{
  "crop_scale_min": 0.8,
  "tokenizer": "char",
  "encoder_num_experts": 8,
  "encoder_moe_every": 2,
  "encoder_shared_expert": false,
  "decoder_width": 320,
  "decoder_qk_norm": false,
  "decoder_drop_path": 0.05,
  "decoder_cross_attention_every": 1,
  "learning_rate": 0.00082,
  "beta2": 0.999,
  "max_grad_norm": 5.0,
  "warmup_steps": 130
}
Rows from block 6 of the image encoder of a small encoder-decoder image transcriber, named by matrix and row number. Rows with one number belong to one neuron. Each number is 500 + 25 x the weight over its row's rms, rounded and kept within 0 to 999. All counts start at 0. Numbers have three digits each. After the name is the row's rms in percent of the matrix's.
After each neuron's rows are labels from the 100 images, of 14848, where the neuron reaches its highest value: "peak on" is the class under the peak. Only what is clearly more common there than usual is listed. The data: analogue clock faces. In brackets: how many of the 100.
# fc1: MLP up (encoder.blocks.6.mlp.fc1.weight, 1152x192), inputs 0-95
# fc2: MLP down (encoder.blocks.6.mlp.fc2.weight, 192x1152, transposed), outputs 0-95

fc1.422 123:492470519477448493498504467502519508507545506530493530515503528508550513490497508517477508529533519490501489492505500500465527529510478481487515503475467490495506517522522489555476533515452516511537491508479510471503534544532494500496479483506516547464525504474532509508512500511531503478
fc2.422 131:540517491496502518508504470489520494500512493503512448486512519520501507498461510488505499514498506506505452490514526518503502496501496485485501488517500541496496505518496491499499474486525458494507472500494525489500522464499486476507504502510484524509495517501495506513449501395517476499
peak on: backdrop (90)

fc1.289 071:499502518531491486498487485524492514481515527499468475544534499484514510540541521467511479536474471503457483509534532481481502484463520485458524466479516501521503472538532524529532533474531501517525487473480505510491519540547556492533535501529463481506533507490465486490542456460476519497
fc2.289 056:516513476478487486498509520486503532495487477545528529485484473515502464474483530508525532525488527513509516480476510519548454505465494471466519567498524458472492465491485484487465498514528499493529488487549466536465485487494510520486532476532486473508530492521485488512478474522482457495
peak on: backdrop (99)

fc1.322 097:519538500521481490477480493501510545533514514541495507464468461522496514495533566482498469490480479525524465532525469500493472504481534496470454522534472550487497511529478498504490454477489504474471481480506505499498515504492512508514498522479493523483478509459510479464519534458468507508
fc2.322 092:532491523491494521482498481458479462497548507515492520492515534527532466495548491506499495511485482466505536498490486478512512501515486496563505488516456536475461507500489489509509503514520447514504527502495495505475496472528482496506499517506583476476530504498501514547463506443466524532
peak on: backdrop (100)

fc1.254 113:497507463545501504533479485500486512487488518503474551514462501477514482531495483500469479497472486504498509495527472489468474499502493461532516472530470530482533485477500452507527478491511513519506459500460464529542468556518513512538478501504499489448468486511487522467453526460478468474
fc2.254 118:537506482515486502510513544492521516510527498516492492492493499494495514483516523536498532487515508441491494518485490529518493479482496521486518473493527570539495494495491466480512508493506488498520503515543539500527503379495517446516505517490509484499488496501495509530464485410474484499
peak on: backdrop (100)

fc1.678 098:490464524523484557508492526503526515463491493554510496510473506478515479476498508523518515520547474554532507495481472447530493488444493441509480501519511528484518539487520521525466521518476502533558495526496495511521516539500490522518490494519482530509549513490510461537489487490473513478
fc2.678 095:516486510519502507520489522558477569520506496501498539491518498508496472525532475478512488527503493438479505478495488532510473515509503521535486523517537463522482504496507500512479489513523532494481513518522484502538477519507491496475453507513482498468489504539545528451495488464493482475
peak on: backdrop (89)

fc1.594 101:503521520500477494538520515523499499526528517513493514448527517537471512508496532469490479516476514570518528539507498513529483524472478490448532486496541538532473444502479462518512492522516502516475450476508513511513520494504457521504510525510484536531504467505490467488490487478492491484
fc2.594 093:523515485500508508520478524487500519497522528481497455474487498502503488510527533515485468451493476465507492527474493495482482483471530478541523447521532547488479520485491476531495517512506552477477511497527494486511502509490497460488526503509543518478519540555502527497496499427445523540
peak on: backdrop (98)

fc1.672 084:522546504511485470468516459511516502533468491467511478508468499510496472525474547501474500464520451502467482505520503505464527513479478490535464476508477453463479478506522479481495483450484507521499495538471475514511535486490534523492469495498492483515511542509490522439492515500485539488
fc2.672 091:470477508487497498507508533467494555496498486483462519509509514487523489528533482516478456485516518544526481528468469493478475498470478495464498499472487514504549507480499418502519501535503501519517462522525543522507476504477471497502474546485540502488467492504484510531484517482480521544
peak on: face (100)

fc1.675 085:528518498498498482490451515487479488526486468514478489519488472486514508516482537484502504453523455481466497511518533531492531506475511493496440463515518472511494466512521525489510498442516487533441492488474469510530517508511513502487506515515460466542527495485479509454515533508523544496
fc2.675 080:529485501507487489481487479513455504479516491511536436523484484467500529533494518512513532503458485544497506497503516471501499512484490527453520516523523485515552485484534499528479500474531429524497497521514499503506506516511508525459514508495537508488500484512495496548493506517425489540
peak on: face (100)

fc1.6 132:483476521469463465498491511512499498496538526536446524485474501481523503520471520496517524526572501512497474442501500486485497486513472497510515521469480526475499474496482488493493530504494488500515505461485515499479531548524495498475530478517508526481528519484530520472499486520481515484
fc2.6 129:549518502503504487487508519495525516495528487488497495512502517516495502519495496475478506512527504420496488491518496492488492512508521480422486519500480523494515488510485489513479484497515506513500507502500530508474533461508515511517514507510534509483512485477499505531513509303483510531
peak on: backdrop (99)

fc1.610 095:468473528538483498482524536478509514477526520518498509526490458464539476519524525534476476523547516557482523473464481469521473541509483489510484512535475534512494505499490529511460525477511493513515465505509493498474465514479465520505524526516505524524519506525473458517520462487516468529
fc2.610 092:463490491487503493520477492547496521514501481488473436522510484506492483478469527462519499480533524423517487504532507493493529504506497500490506524481502435519516498523480487497535519524521556510507485514492499522492478447470507438507491503511501491467520482494492525496490513465517474486
peak on: backdrop (98)

fc1.658 070:496517530498519491540505499539479503461499507542487529529478502515527508523481533518459479490505519526513434494556488476512497476481446443513506464480521477510486520526492471466481491535510523469500499541475498493480505542557521510472477524488498502508520480531525480468465532489477505531
fc2.658 062:502488523470526507475475499445489459484531518514455500485491461468492498524499518471532493507485494519454528495497530494456488464506529496486520530530491480504485490489494523535477529534516473488507527506553524518525473531528468504510510457493518528527467517465544504518495479489457501510
peak on: face (100)

fc1.39 080:470471478479481480523500453500476472450491501485471483516524495536503510528529496470467452526481487550469476519502508496466470467531495516479482519509507539502484528514508502496510508523524514472531537482479488515519500521514464504512498488499499476526531527467535500505469465461496460503
fc2.39 077:500512517494533512494471488537470512504509480499474480513512479488486545482506475519498470501504502506508495521480541532508495528511510484481503506509515508509509484526490486521472503480528489489502520503541498490507517432504484530503512526523467506471495484515513517489527467454540497552
peak on: backdrop (95)

fc1.516 089:451466479496469497499528501512524505453490539508501496499532461515475509542520530488466526495513500514480480542515475469523486462516463475509492464471481515518482515509520473553518467488519493485538497483536500509495523540523486521485547480499474490473539507496522510503484494463453479484
fc2.516 084:543505517513501526495472490508516517493544524497499472501494538508529490467492498494515488473520476520508513525506526470505484502480504474487458497484463474462466507525526510480510504490474498497505488498473517478519475442514465473536497510482467496497486474472498552495483476480584483577
peak on: backdrop (87)

fc1.204 088:512512464467510474476498537489488512498502513495512468465485529501494479558511489471494503501512527571481470484479519519464474487547482480495477512496475494470511521512462458509468469527487464508501497530508510538475542531563488520486490480493514499498528497489502454488499480534480493518
fc2.204 085:500485483491497517469476506543496493492460480529509490480482471497498535501519515470496496487498498460504500505483493540497481484518516535554516513520523497550499468523498466515522506505508586506465485480540442479483496544498476533506542473471459501474526541486497530468518500452516493477
peak on: backdrop (95)

fc1.662 160:472466499533503501497470538498473509515508534512507554466487517502465504513546555486507489515516477552513491472500506473488504512517489487432485519467481534489542531516468453504506515468511475469498510518527499503494503568536503528499505455501523526508490506450502495477504504494465477493
fc2.662 177:497490514509509502512488516476490527513497500499507505506492487498496495498518499511511507509511506533513505482508508498513500493492511500473504537515470580510517487505487495508498497487516495503510490492514497512513520501496515491494479500485530492504510485486503490522484499334453475504
peak on: backdrop (100)

fc1.42 099:472496508515478440529482520501487544465534529535459537514463491452512487541474517444469499476511515480527500463488468510489453465498487452506514504519499505464484485541522503493493488514501540477508498496468469474510529563505494474503487492531513516514477520486516505495496465505501489469
fc2.42 097:505493524517501495516508511490512448486460490524478483505492477492506540517514513493525490493525511479500513488514490468511486504502503504526499501485512542482520514502516486518498497495513460520495490494536548509486471512490498539495487542491447510542502537531493472478512517477481480535
peak on: backdrop (99)

fc1.766 089:492469525556503476517508474494464552474527493516517533528514500480494533517538472532512517472507516520485472494486505449504514542539508505475460471481490532498481525529491463474456486482537533459496471490467539449522458490531530472506492446520519496514522513470505523512492493459497486539
fc2.766 097:505501504495477501500495493545470501512480500500498384530497493512498490487508474510491501490505508475501475506485483479470505491487469496548539496483474520529478468524492512491518516504484549474520478505488481525477466511476513545464488510492507514508498537470478468509485504479479543532
peak on: backdrop (90)

fc1.600 128:493488513525512490482474551489483512500537521544469525453463498504497493493514548485490496528533480546518481476507488466470517481525490517446492523469471530517526490525472488514521518492503516501480506496508526512505508583531492489498526427485497523478491517484525519472511504469482483496
fc2.600 125:511486489515498502509480500507518523497497501491497474487496502507521522524517511494503491531509498486486508478495482503495517513519506488475515507516493533504531487506485474510508485506490514505499522499476479483511500479500484472512479479493516502483517502456499513529504502290440503487
peak on: backdrop (100)

fc1.37 090:475479484489468485491530523470495459466529531496496563464485500533515474493499532487499484471517510577482488496493542491500514530538445506482524511505498533485539527463472514512441514483489466523489536490511484542463443513490505504490471480508495536515512486477495532456495512515470470518
fc2.37 091:496498484498524481498494511537510513525485493486528479482504505500486522518526493534497469505499501503466526487481492440495479496528516475531504512503458485480479511509480470521499476505495511513505528488476498488524452553523489520525516502524526472468534492595480493491512482506446483451
peak on: backdrop (95)

fc1.147 076:544465487515538443459521480486490495478548486524505524471532467469472528552530521528474516532511521539483503484522459507525464504476521500464464481534539498483546504530495472521520498534488522462523495494475490471526499526494499508531464523490540500541516526513497499472491494466497533511
fc2.147 078:502507488494462528486518494510465511494551513516468540476503489472521532492489545499489481513490524512509468503517516512527484471472505487508476508494531500476556484476481527521521463501486502504488491500540522499498501510491516494494470456524457493467531495506497488448525522519465548475
peak on: backdrop (92)

fc1.150 096:474494514492478526487465523489485526474513483533476530522495448448483499498464494459516477506497525527523519506483498473534460492452511441463460463503504503515500507495495487479487479534552499464508489477467498471520501501448540494519464484495460501532474496510519460541521497438506490477
fc2.150 098:478524480491496505499525469480496482503515518498525448513490477508488507526496491477518467481467497432493531481516469484533510509476504512506492501489501482476491454520504526479502511507510557529498485491514486498522491527481517522493487515515448484505477480528521511511493484488445510527
peak on: backdrop (100)

fc1.405 116:501497483514472496505489505508521530497553478524480544511456492517476496536515534467473512485513492555498512504491510476483482530525503483442484508523492531517559486501480507555492503520530490528485500474477549473498485526483497481488497455477469541501496485445514511455514481483470473490
fc2.405 112:480513498513506484515488453459521481493552521502520477489483506495486506505528523485479503479509489489515542470509522493534485514510510508497488471522485488490510499492507500495497508516484525500519500517504520520522488483491476527482516484499532481481482495472486509527503495341540514514
peak on: backdrop (99)

fc1.90 094:465478523527495488545518453503510534477504539502504505455514508458471517513467446466493460538550470492485537525490512516527495528507480495492529494469539521509531519488541452503488500499483523479458485467482502503495513493528539476503463513468490515496495481498473468507496471492456473472
fc2.90 105:509490506507526469514495489465481501529533484495488369519513479485525522508495509509531506503478492487512465487517506494479502493524524515495519482514524429511481488520472523505476484529494515488521482512499470511521493418495534482483476509493498493498487501475500489524463508499518578526
peak on: backdrop (97)

fc1.537 144:467484488524501499521458530480503533511521500518510540474457503527494511516538558453491476518519468541497503505500503471506475524493489494449490480494496521499545499512480455534516489481493484504504524501525493520537471556514520520527529463497473545501493481436514480465508484480477474488
fc2.537 159:482480514507506503516511496508495504480492517496510505499496496507501484524513511521498506527480506543500525485498493469510495516512494480480494526512497599499524494505502472500506517511492469512498504497496496505510490500522491520506479502499512495514509493468503495526479491313450478477
peak on: backdrop (99)

fc1.224 078:468527528484434486467464525516551524495487519529512486525450450509475507487501538470489497478475496517527480484497503513482495509536483513516503485485515508460519517464487460491494537512470482482479497537538549518496508517529499470468522451473480467523477525510510501504469514516518498485
fc2.224 070:493512500515508502467530519535468548500532485506513480518476523529501472499519513464517502515473468518521489485504544516524514465530535467519523540483499466501503508493515470531516517526511546475460479512464541469500509500482492468523529510501467480501518500479507528526492478498593571504
peak on: backdrop (96)

fc1.136 103:505545466488535480497499490455490492469505493506483496511452478463496498504532524529504510500533465524532478476543484451499525490538535438491472577527515512473548483481492483466493490536550527515516526498529510517482502497547524502524468545501478456472534461507498507473510500515478517538
fc2.136 110:533487509505486509488484506497499469479486476519495530498490498493489517517480493503510524513498479557492466495513499516508486508498486505480503471492475480489523516492520511495488490504504481516505520478496523492479516519481487523487461507509482503474482513387485501572427496489551516520
peak on: backdrop (86)

fc1.565 092:496539497502483525503529446515539453515520452518497466532511474487491542474511487489508498500492493463499501477524518506499486519468481519496459485508487494493456481494491523479526487511500492499481503495490470505464512471518487482481495507505488534451493527532516484523459535509514538533
fc2.565 087:488517484501519517503490498508528508506447517519471489479494520467519494484541532491519517492501487582518504495513508457539535496514498477462487511485436536504514525491499507500481474499546481489515491476511449489461476501500518557500511501486538511533495491453464512508481489456448499495
peak on: face (100)

fc1.398 123:492504500516527472477497501487486529513519500480468498469510477502479529483509521470521503504522478532474503475505536508486526485531520534447506514457506473459515453498477462500508498492463507484514500512520509500486503542511532506503504475471499520494482525508501543468511465499456492456
fc2.398 119:478516510492488489509516484535477450521472512501476493521524520501502513493496501469512504499500521548511484509518528476516484486482494490520513507491477566506526505497507479482498517513490575496492497511518442514473510495481522503481503516507491511498503505498473498532483518323489526503
peak on: backdrop (98)

fc1.414 115:511510494522480477520456501465503528504536494546505511465464511474475498513523553499471488530519475559479500527512496510493460516491455484452500511488482510497566519507495494548530518476508509477493490476501499517523482540521509534524509471491490510498518488452525500482500494459456487501
fc2.414 119:471514478500485496503488487495456533514510472514501492486481508525507490474474529534493513494512485515485532489512471528521514502483497473494498509482473534472533508483513537512494502484508556495484502502505509494524523458497510500512505494478513493524490476430473520556482513334480512504
peak on: backdrop (100)

fc1.94 082:495528503517501493460485543489527505520486477512519495514503514487462523510535531491467517531514540561484480522513483508481480455521510523461474519497485526471517532536544513468510507519486471450477499521519518514487520478545507506510508487471493503482483518447487469489514443508551494523
fc2.94 081:487497525492530538478525493524485574503463479494528460531476503515510489493535501494515511475504513481482524560507479530527512504510524499513514478523535499489553507502514459516514472485497519500490469511454483520510524510514504513488482512503471529478479504411480490491511492458424529539
peak on: backdrop (90)

fc1.433 076:523470517486496465465496476522526527504505461461486490492494518516523500477555519525506531540469507512545513476449527487500528502541538479523520490493531512511501499543451481534492518514512508464511530498517502465472509536517475511505522516546499464464505515498527528524490454470503459492
fc2.433 069:526499517500534503469524502488456498509515514519485444537476468473529506522467485518506536495497483495465482528488507521474474480523486478478487525477507454485496513493496532519507512472479487460465521446524491505472522489515507535481495503475461500497517485522490508467519482470564565530
peak on: backdrop (96)

fc1.492 095:497473493533496520494480471504486525513527544504466518478491532499466524505507501473496511483471503523522534539495472514476473477497501496488471531463493531506557474528516458496473513526517492481497505498523491508525475505530467478492453509493546528524502485486527482458460510442464462479
fc2.492 088:508502526523502522528519508505457541498506508488482494473474496486504478498464486504514545501510477520515562508485472516486510487503498519594477497529509544485534479525491510496525532521507560494520506523521497512500536524506483504512520498503517511510530519493536515474511504462440487527
peak on: backdrop (100)

fc1.41 103:483451497570495495523480499485507522496514503530462542484463502520498507520520535481492499502476491520515504513514522473463482499530487485443478491466452517498530505508504454523511491506489501522545499505528535498498494531541535519537510453473503526493518476456515496495506512500483477472
fc2.41 101:470508487494499493515509492515505469472463496481498521498523505497508503511516516488479533505476476547488506508512517490485519525493490511510473518522497563522488512485497506491486524496502493501512507510525451481505478433511482479469495513517493517494498512498505483545496500345461460501
peak on: backdrop (100)

fc1.49 134:514470455472484466503493503517488516465524511545462567494470475485514507500508500507475537481510463494494495489526513495470504509524494531506522521493469513506499512534509471502521473502475534522558505458547504503507507574524539504553519456515516504468504532452530498506496476508497474498
fc2.49 144:555514508507484493505486524545524509496538508497496481492512517488515529508498499490501507517490501503489466564497471533502519488492488492470511460497526530499472489497496520499495498482515516517488509491489513508495525476475514504501507483514455508481490512515496526500492496360501539486
peak on: backdrop (96)

fc1.336 086:480468531512452480505491502475487512509518519534468523491448497461524529524509541484515476509484446510503486476544497495495520489482456494480510523505496535508549522484477496535483521524528517479484472492527554480510505482522523509481536524476466533507537484463551516482504476471500504485
fc2.336 081:515474492480526533515471511464549496511490491473533509473505488470500473485553457504523513470522498432529492505491470496488514481519495470507481500519486439486510511504529479474522513464506487501491520520515489478489528520508524493503516509505517487518470497512464504473538506418480447476
peak on: backdrop (100)

fc1.189 099:513536515477479529505526487522490490502496477522518488505527513517533514498488496478474490461510504457485492491505499498517494473474493497555515482525532476508458490499521546515484451486473512488477514496500474528486484445526520478477517515463464511449510510554498511487473492514538527502
fc2.189 099:482490492514502503501516521452483534504467480480494506501519499494491503481532495512525507477504489553508543499486484467514495513483496493472522487498453528511546493493504497492527496483487442479491509515500502491491482528509514556548480493500521495479498482455518510541516512489471450482
peak on: face (100)

fc1.203 104:534533509463514495496525471526515460521511496474499478550506506504526534493459453492509487474490495472506477516531511511510522469484529518554501488500535477495477480511517511486525471505508508507468500518490444494477524455494511516490496512489490490449504540541505526489497505523555537514
fc2.203 104:514487513506511493497495512460496529515521512512512554511491529516527487477512532522524491520494488560527507504512505475476510501498497504455517512498488559514570490494491494496500488509492485517490476500522519499486510489512485545512503482492495510514500491429520514513483476487478484484
peak on: face (100)

fc1.309 074:528511481514509516504518484518470498473530533532521543472470502521472525497521540524476487506503516526534471527522487523529494520505444462460469503538497469439479536491474509489466516519483505461523499526507490524500504471512485464459520495497511491483521513497520484468536471468535517483
fc2.309 064:501520482463493491517537523465471504499477490530495472520472490489515516473503460467503485507474507468494519560499494529464529537490498526485511477490529463484521465523489489472503508473532437514484463507509478529517439509530496535543533488507482529510477475518480504435499483498524510496
peak on: backdrop (98)